A small image classifier, trained from scratch.
Model: arch swin, widths [96, 192, 384].
Training: soap at rate 0.00098, 40000 steps, batches of 128, held-out accuracy 79%.
Data: 195000 training examples, 26.3 epochs.
Rows from block 8 of a small image classifier, named by matrix and row number. Rows with one number belong to one neuron. Each number is 500 + 40 x the weight over its row's rms, rounded and kept within 0 to 999. All counts start at 0. Numbers have three digits each.
After each neuron's rows are labels from the 100 images, of 14976, where the neuron reaches its highest value: "strongest on" is what is common among them. Only what is clearly more common there than usual is listed. The data: rendered solids tumbling over patterned floors.
# fc1: MLP up (model.blocks.8.mlp.fc1.weight, 1536x384), inputs 256-383
# fc2: MLP down (model.blocks.8.mlp.fc2.weight, 384x1536, transposed), outputs 256-383

fc1.737:500469554569506500507491500500500507509437493436500499500500500500500500648499483463509495502497500521511504387508500461509524525446499482500469434452485500494500568493496500512501501512499583500501513502507551500504480500500500559500498500500500499500500500538567536483439501497499487484492500500544503500481501499330492551505495500497500500383500293492501500503499499492500509499500
fc2.737:452494502533506490447506496512476500500509495517500501500500520501500500600496504505506368507503500588500472483428505450453547465530503505466492351520520509501500501502507500500481501471499502500503458505505538493604472476497504490487458498500500529500499500473523451500489497500533505493499502500495473506495500508512517563462504498520500504559506472476501497487434473615500464519507
strongest on: cylinder; largest object: cylinder

fc1.746:503500491502500500501482497460472500498504521500500499500486501501500500500501486493517498498512500486501558603499480498500518501537500558514502511500561500500500480498494500498597513494504501500499500501400500499500455500500500495500517500509500415500487500376485438613501503491499393516508500500616504505495495499550500497451483500494500500516516494514500500484699505497472500498486
fc2.746:500500492440434500498507498505500500508500500490500504479493500500500499489501500500492512495500498497509481530487493440510501493502487493501511499377567515485499485507474500501592500501500500500498490519501500368500499500499501515500502503500500533502588500516494497496500503500498500397495500499499494467501506495491500422354499500501500500500501492442497497160519562643551490520499
strongest on: cube

fc1.624:503498503472503500343500499500481500500505594475500500500500488503500500463494777500504412493500500413500404495505598502455497457439500547497466510500426500507500533500497500500489500510500498500502515498502530593500513500500500488500497500500500502500441500500501501500524500514518502471493500500508500560498430499501500433499500500471500500497517500506495500458569500497551447503507
fc2.624:502504500556495508498504500504506500465511565500500497499498498509500495501467534499474501500503500497506504500432520500501501486495494468491492516499494524500498501503489500504471520498497500477500498509468506501503500498439499530500498500505544500500503541501543501519507498500516499505500495500500490495501511443285527505495501503469499500500520486492500499500498604471499484514501
strongest on: chain link; largest object: chain link

fc1.515:500512463502494500498500500509510500486502500544500491500500500504500500488500512485353502500493500497502473529499500467500500495401500546498437496431500500502500553500501500509347500501500500500500500500500659764497462500500500499500500500500500566500505500519502427539492500494514505502505500500524500443293502501479500500493482500890500500530501508500500500500485509486486484500500
fc2.515:500502494500468498492503500499426500499499495498499500501500500508502500524500505493500500528497500495520521500500507276516499494483500559500500499371517500482500731514509500500494492488495507500500497500498259376501479500500500351500500500500500502500498500413499497510502503500500502479500500500490455486497499505415512481434503500524500500505500503497502500270508500517499490503497
strongest on: chain link; largest object: chain link

fc1.47:498513499504502500526499500467499500582505499543500489500476500505500500491500509491507499500500500467237495504504499421500498505538500495466509521349527500500500564500506500560468499560500503500500501505466476490498471500500500490500500500500500509500500500507500499503500500500498470511525500500606537506500515500503500511483357500486500500534501489500503500469502496501502500505499
fc2.47:500440499482504514497506500524446497502500500496500500485510505496500500499502503506562500506500496487617488629500498494507505501497494542503520489406514497425500501503494500489959498487498506500500499496502523495501484500500500499499500501500501622501502502606499499502507501500488483472496500500467477435508499496563501497239497500500500500500502500411496500496520606502511502505500
strongest on: cylinder

fc1.305:500503502501497500500504500451536499516527506588500547500500500497500500614500516492510501500501500602505508454503421505499500500497500608494456500520486500500500478507495500512486500497500500500500492487514463515503489500500500500500486500500500497500359500492547476473430493504491554527495500500269510502500501500558483316470499500502500500521503463505500500457529500498502501500499
fc2.305:500500500497513509502501500558500500512483490512500470501503502494500500500502500493502500491500500540353483480500507500500499501506499512509485489501511500501501502487500505501493500501486498500514516500580477488500497500500502487500500500500500500500501500423527445368496515500497469699738500500467479239503495499544499504475473500499500500505502505500500502553498503545501499504500
strongest on: sphere; torus

fc1.224:500496507576474500499497500450493503493552646485500600500500500495500500497499500372504514500503500504486439457497497500500504501498500600502507567490499500499500497499503500499603503402501497500500508505471447515503443500500500487500533484500500501500515500534508496494500487496501505509545500500508491543549504501500489556484501500495500500555501499450500500494527499482502477497502
fc2.224:500500430570500496495502498513559499507501502500487500501509504499500500500502509500494583500501500567505444501476500441511506501468498499502465505320499512500499504520515503499645504498520493502500488529367481500558543502487537500497498498500500502500522507495645779493482520500500499504507490500417533394503495490512486501410491500513500507500495501399499485500498521677623390504497
strongest on: sphere; largest object: sphere

fc1.375:500500500500500500500499501493501500499500503499500486500500500500499500502500500495502500500500490499503501497500500513500500501568500539499501500502500500500502501500499501498500500665500501499500500501500500516499502500499500501500500500503500500500494500500499499498396500502500519497501500500497446501500500500500496500501500500092500500499499493500500500507500495500500500495501
fc2.375:500500500500501500500500500505499500500500501500500500500500500500500500500500500501501496498499500500499506501500500344500500500500500499501500500500500500502500507502500501500500498000501500500500500500500498500500497500500502500500500500500500500500509500500490500500500500499500499509500500500500499500499492500487500500488500500514500500500500500500500500500500501500502494504500
strongest on: cube; octahedron

fc1.311:500499495515453500496509499500493502495497481499500464500476500500500500456505497496491480500501500500532514501497511516504499468505496499607500534500578500501500385501501500494581500541502499500500502506464499537500479500500500516500513499500500498500497500498400497583479500511502537512466500500501500507423479514490434462406495500507500500494502509475500500571459500566525458499488
fc2.311:543500493499500500481559498451520502502516524496500509474500497499500499502478500492481495500509500502510501539500502500486498495500486414569495501407611500500507452485503504615500537551525498488504502497201509547500550499500499521500502515500494500500516500500467493509459499533500538503575502500498498486502510482387512489418472479510500500501497504501500512499521501510537429505539
strongest on: sphere

fc1.411:499467501584501500494500500585501500500500500449500500500499500501500500764492504499499481496501496499502505496499500500500500500502500499508500489500502497499499500496500500510502500501500500501504501500500489500497499500507500521500498500500500488500494500481554501497500496500499497500501500500501703500487499515500497510500498500499500501357501382491500500529501498501503503498501
fc2.411:494590497587501490489501500509500511500501498509500489497500500500504499579500501503492410500504500502500499489499583496494509398499502501498496502512526505500500568496500500499513500375500500500501501505405501571503498498500500428500480505500500502500500495498499461505496500500511501500500500497500497503519500489498500510496501500323498497502514486499500500485479500501500497512504
strongest on: cylinder; largest object: cylinder

fc1.753:498512498498497499500495502540498500498497500503500500500502500507500500500499504511498500499499500501497497503500500500500499498443497500503581496500497500500500542501494497497500500496499502501485502501500498488501506500500500500499500500515500515500495500497432502500500501503502500497500502504500501504500500500500475501500508500500500500500500500135497499500495500504499500503500
fc2.753:500499500500500501497499500500500500500501500500498497499500500500500500500504500500500501505500500500500513500500500500500500500522501500501500500501500500500499525502500500499500501500500500499500500501499371513500500501500499486500500500500500500500482500520501500500498499499500500500500499500498500500509500500504500500500499502500500500500503500500500500495502501500505492501499
strongest on: count: four; chain link

fc1.652:499501500499500500496500500499500500496500495500500501500500499497500500500498500499498500500500501501500501593499500501500491500435500505500498498481502500499501499497502502595509500477501502500503501498500507548499404500497500500502500500493500489500501500503509501501500500498499490500503500504476500503501504501504499466501500500882500500542500500493505500523500500503500496501500
fc2.652:499503500500498500500500495500497500500500500500500500499502499501502501500500509495500497502500500497503500500500500000500500500502500502500500500347500500500500500502499500492478500490513500500500500500500500500500500500500498498498500500500501500500516500432693496500500500500500500490502500500183500498500500500500500422500500500191500502500501495500500500500500500500474500508500
strongest on: chain link; cube frame; largest object: chain link

fc1.304:500478488492498500478506500501467500732517504500500524500499500502500500513503457501494545498499500517508476482499509486499500473497500499537485622585503500500500415504371500484494508558497497500500522510535500359499533500500500507500495500500500501500488500497582487499513499488501464501500500500555499478547501499517503488502500500516500500528494473505497500500499501484501487500507
fc2.304:499501499625500503468504495505847499495485519500502490501500499473586500499504504570498495495501500474567341511499519508499500502531496578503501509541526503501500527511500501501491498502376492500499499521548517514512497496500500475499500499500500511500526499502503479509500500500500485462524500500500497492497484492513570466505498503496500500500500493424500503500516548500500503498500
strongest on: sphere; largest object: sphere

fc1.408:500519500542511500516500500478524472455505496522500443500483500500500500489501500474508502500500500500543512538500478501500441524488500381500412500485508500500500500500531500503575500477500500500500501498502565501500545500500500507500500500500500462500496500499515498501256490472500526498461500500496495580433464500499542451493455500499500500495501514499500500512488508500500501500497
fc2.408:507497498500540489521511500442550500497499500500499497500497505501500500504492483498500501499500500500526473812500505492513550510500478508503619497491447500481499498495496500500559498487474500500500502502500579543499361468500489506500502500500500496499500500510501500476459500500500543617500500500500476499514468521505500507252500500523500500502500497486500500511511501501525497500497
strongest on: count: four

fc1.208:495497499425499500510539500500554500500496495500500649500500500500500500455500495500518483497502500492509503457500468492500494522682499516499522489523495500500500484500583500502472499482504501500500507546622507523500500500500500568500500500500500500500500500524499500500477500499503500411524500500534394500474573501506501501523495500485500500516503503504506500537500500500500496500504
fc2.208:490500507498522500498499499603502487507488503499500639531500502500500500528508496501515500493500499503499501511500490381501481499495493522499585510501501500501501513503517500489495499493564500503500502526536515506592660498500500498500501500500500503500508503522490523499498501501498501500494498500500497490498507485404486539506502502502500500500492500472505500578506501490503503507504
strongest on: cube; largest object: cube

fc1.307:500492554527500500088499500495499499500500462499500500500501491500500500445489708500501490494494496657477500505489629482503497496498498501500502489500508500498501463500505500471491490669498499500498507499503500502500502500500500498500500500453500468500484500505499556500522491500506494492539500500500508499495499497405505398492500500461500500373501543500501500618543498502498500500500
fc2.307:500559500506475500742531499418501499500504575497500484495489499514500500501500729471498500501503500496517500498455492425494500459499498499499495500489491500503500502501497492499511506500501467495500500512500501514503462501487500500500486500500515507498525545501499497438742499502558501493492494486496501495492501496464500495592628501510500505500500479501501499536490509496502498513503
strongest on: chain link; cube frame; largest object: chain link; largest object: cube frame

fc1.53:500500500509502499500500500552502501327504506535501505500499507500500500500500500499499464500500500494492499501500497556500509500476502501497500482539503500500500543500498500498504500500503503500500500503500500496504500500499500493499500499500500500500501500501411500500500500500501495499548500500500501436513500500500501520507502500500499499500499498499500500500501500500499498498500
fc2.53:500499499500500501500502500501499502493500500500500498500500500501500500501497500498501500501500500500500230498500500499500501500500500498500499500500503502500499500500500500500512500500500500500499498500505501498500499500497500500496500501500500500500500500500521501500499499500500500500500500500495500498499501498501500497499500500500501501500502500491501500498503500500500502500500
strongest on: count: four; white object; checkered object

fc1.748:500427500438509500501481500479513500499479499502500549500500500500500500509500476500500506500500500499481505500500587365525504501772500500472488504461475500500500539495410500508489493510500498500500517500501494601501516500500500501500501500500500500500503500512502514489460500498500524443526500500532546570500499500455500499494518500493500500493500446496500500519506499498500500500486
fc2.748:499487499586503490500499499502443512475446499493500524496500513509493500497509504501482499500504501493511417497500431516507504504490499348500500500499504513499500495504511498476557496502502500501500513443503387553501484501500500488500502500500500500500505500490503588456417500515450501483503494497494499496487500500446499473493508500524500500501499500494503500496501500579351482500465
strongest on: cube; wedge

fc1.172:500500500500500500501500500500499500501501509502500500500500500500500500502498656500499292501500507497500520500500778502501500497500500500499500493502501500500498500498500500501500498500498500490502500493500500498500509500500499498500499498500500500500499500500500500499494500500500507498500505499500499500500501500500501501502490500500500500482502504500500500502499502500499499499500
fc2.172:500500500629501500500500500499500500500500500500500500500500500500500500441493501500500494506500500500500500500499505878500500500500500500500500496500500501500500500500500500500500500499500500499500500500498512500506500500500500500500499500500500501500495500500500500500498500500500500509500500500500500500502500499500500583499500500500500502500501502500500500500481502501500500504500
strongest on: cube; largest object: cube; wedge; largest object: wedge

fc1.618:500502496499502500498500506489499492500500500481500532500500500539500500493498505504501457501496488499491499528496568999501498516493500498500500497491517500500500495490523500500500499494500500492500502502502498467500511500502500500500497497499500502500500500427501503500500500500505503500503500500500498500500502503508501502505467500498500505474500505506498500507465501505486540498497
fc2.618:500499490500504502492500500474500498500500500487498501500504500502503500445498502501500441501502499500500500501499502500527501500495495501496490500553500516548501500500518500500500503499500500498500499496467534498527502500498501500500500501507499502496499500545556624498469500510497482502513500500571499500515500498436524500487498509551500509501501500499500502491501508503500500500501
strongest on: cube; largest object: cube

fc1.403:500496490510504500499463498427492500497477510500500509500500501500500500500498556494532552499518500494500522505495539321514545521534493648495415499502510500500500494504499500531558488484504502500500498496465451511498392500500500500500503500500500451500484500500496496503438500486499415505503500500745503510521488502513521502487489500495500500511506485501497500521536492498503493499498
fc2.403:500426497488500487500509500564490507506500502500500493500504500499502500496501501507496489501500499499539464508476450501572501500502499460509500504144499534500508488568499500500572485494503514500500502500463460500521508506500500543503506500502500498501501500731482876492503510500484499500497505500491492469478504497442500462487512505551500500500500498488500502500507604505640492502502
strongest on: cube

fc1.362:500507495517497500503465499473500499526503513498500544500498500499500500500500494527516514479500500494499656500496553499501502501500500534518479500496496500498500500504481500545468499500504509498501540497488485497506481500500500499500505500500500504500501500494496504500504498499505391502502500500577438517507499492494500500494501500396500500513514494504501500480516501537500497489495
fc2.362:501502500499503510476502490501500500496473503500500500500499504499504500500502505500500499496504495536505494548492412488505544499541412497500499500247602518500501307513499514493559514500490500500500499514490502326502592500492541473500500505499500504500632500533483820488501450500495511504493499499458493462501541492498496498378500500512500589500501499473500500405514570490509472504500
strongest on: cylinder